Weights of a small image classifier.
Training: muon at rate 0.0017, 11900 steps, batches of 256, held-out accuracy 100%.
Rows from block 5 of a small image classifier, named by matrix and row number. Each number is 128 + 32 x the weight over its row's rms, rounded and kept within 0 to 255. All counts start at 0. Numbers have three digits each.
After each channel's rows are labels from the 100 images, of 14848, where the channel reaches its highest value: "lies over" is the class under the peak. Only what is clearly more common there than usual is listed. The data: scattered letters and digits in many colours.
# conv: 3x3 conv (model.blocks.5.conv.weight, 384x384x3x3, each kernel summed), inputs 96-191

conv.32:121153123135114115112131150174163159118127042121110120137180103173076159126125098161122164116144146156100111174139114095134102124137156122101121143134133110104193178138113092200127160099177126085148092144127158110187127138024137090103082135161098114169198175142106177135137125087094110142
lies over: 8

conv.355:135096145052081096131145122147106217080093115130160160140133151157174108112168088157153101098106145147087132202146165154146121140109151187093165176118120157116135117132094163120142173106149128091128150087096134116150131097130098141109118123146124138136166204163151160142139188129115030096
lies over: X

conv.120:109137178096111142133097138126077119144127094113092086116153131088117127139045144166142141114105147097122143115079111142148139104142120122107104183140106127140166153148142066137107137085173130116128122176094180109168193114147110097097161161159107113092021120085113117177076167123113112106
lies over: 8

conv.256:088104156124074123125083156145122125150129220097126148120078089150042126075126149068095136096108122195096119104137149131131149125151087146095138159189212196077096161178180101123106136131099080180090108142123130131161083049063143110068124157120085152122084135103162150105124142154193100149
lies over: R

conv.133:112094172202026149163048120141154140120146123142129138152152146111143112133080130126115075141136139098111112126139145098094101102153151119112186105167095157120158141179202067111141103141103151118125099093083119088115032132126139105107106171057124147059111110085103116122147155123151122124
lies over: W

conv.300:100159101175101036140160085171107172127151134075124145140146070086099102183044159116127083174117080144107084096163164141110138153109144139100159110126154112137123089123150188091128097142198150093092098125124131141146178098136138176121155149114128112157108124152149138148119123144150086097
lies over: 6

conv.199:109141133107182156130112149135160140122132112111123186163095134133139155105119045149138112121114121128124109162120140157096099120101118157083124128059081136085058145139102128179151143077142097148135093137067133162118109081072176116124148162133151116098151148081098152112068169153100112114
lies over: 4

conv.103:158175138108103131118096129132108091128139084107119130117129086131162119120103160143117121169158097128116190094087138124100155116123084158103128115173109086155089069147194116139059115085136099124126169139106109087128168173161151104096184105053139163113086164123151127122155124115119135099
lies over: X

conv.278:162108143167129143150165071187095057078147119182147151117144050086117132204058113183074138131122132126086135121141112122166135096112151110111127105072108135133150105086092161132151054127195150100092128158098157099103154151142157127111170138195168117127130111129127153138075139155129156092
lies over: 6

conv.282:137059155106138060143038095110147153142141128160141124142112126053175126135097132166096125138112189173090161129129151141143178116210134155152111172133120094131172071142145089135138121106059101153141125137105096129112132108109111112109115105112075133125148216114114149158089111100146123218
lies over: 5

conv.52:134115120115075159117152150124118114059130116170155143169160086110106083124133075142171180172105158115115163157093128129118109095180117166128143103066116161154128144109095217138169100159149118099144129111121135084109157205175090121185202136155108139098096120173145118111115188099108112109
lies over: A

conv.152:205141127142094164168187086081095161166124205152162169160158176132100083093056167114150154143157147103118117047084149177168175125141120072103114128142095179142098117121138125097124138064106128112111186149113100113148129085088092105114164159055132149123106192082160137141165174163116099146
lies over: 9

conv.174:110047146104161148113147136124127125127119123082122120139147136089128184108169092145101106114136136128153087095090121089129116111128129143155133081091154137134094071126151124230110139080178113137191085138099144149121150110078124169126114144152129163127104074120065155132097173147161097161
lies over: 4

conv.240:143152094125130060110093136145119112124124097184143102101150111157129124139123213183120142103143138038083144141093116121112163112159098138107143123076136090153100117122124078137150150119110116104169022137195137090132211112117135127083100127146101150173121143158156088139126127134113123123
lies over: K

conv.284:172123115113165200148112142167193147128105105140168146107118138167042090110114123175075138134128093032112146090092086097094193165131139174121170135120156118143169043156113124132094138089155096085133093116122152129101095159082124125102125135174130142116138110151068128143099155154101095128
lies over: X

conv.28:115100160201129131074120093114101071135171138137124145114131158076160135114098146125087119137103157108118136123136139146145081138182113116148108136048134073141101082185074172133165104093092174129141111084131117105104206194118127118102182172110147142167082137118162097179133153078106141118
lies over: M

conv.157:129149132161143148106140051164083129116114139124113111126100171111150094149103145163171104141129160127095121132115104113176149128155151129122124096116162110132133182197000124104095142117058149140142043075128122216150083079148149121139168121109120180114124147093145179170204140107118109110
lies over: M

conv.246:123079147122174168169161084065124081134186135138133104107126136110162156151081105152116131077122128141141161100140098127131108161134130156113102135113139110132073124152120123120143161118123122141144113113060110136168123079063171158107192138141120153094112147100089134170103174133135120133
lies over: 4

conv.49:111079132137075136125109080105148096136148108194159162122121149129114103141125220138093175129141132167094105075092121151135142162167119151148153093131152116083084174119125127131085113090149155076142075163070138108157089104053078110095110137117118120122127160142160156165130178106161135163
lies over: K

conv.322:106153161151107168175125144169101132101084079154144131063145101088081162112128145161151138158119168109060112116101096147114115109145148111120108059127146111087148167062095080193131161091165107139170118133135136081137131157045176091099183172074100129094107138060097223140108111061071128131
lies over: P

conv.14:093110127093072133060121137122141116171131079144156108078126159195078129110097165132106136087123073166151151049069118133059124122174093161159133171139124138191130098100198095116132162157153118208135122169144075128143188148080128103082121128140108177136116185144142126070122150127146106158
lies over: R

conv.141:152101122110098121156154082149134076134122191127154157168081127124076074112126141109153145167166172188126156136138148142156172141144116061128100147115150162143088188103101125073175096123066116138196109137196115119115166150096141137153158167134063120138082133070183116083125154103124117121
lies over: P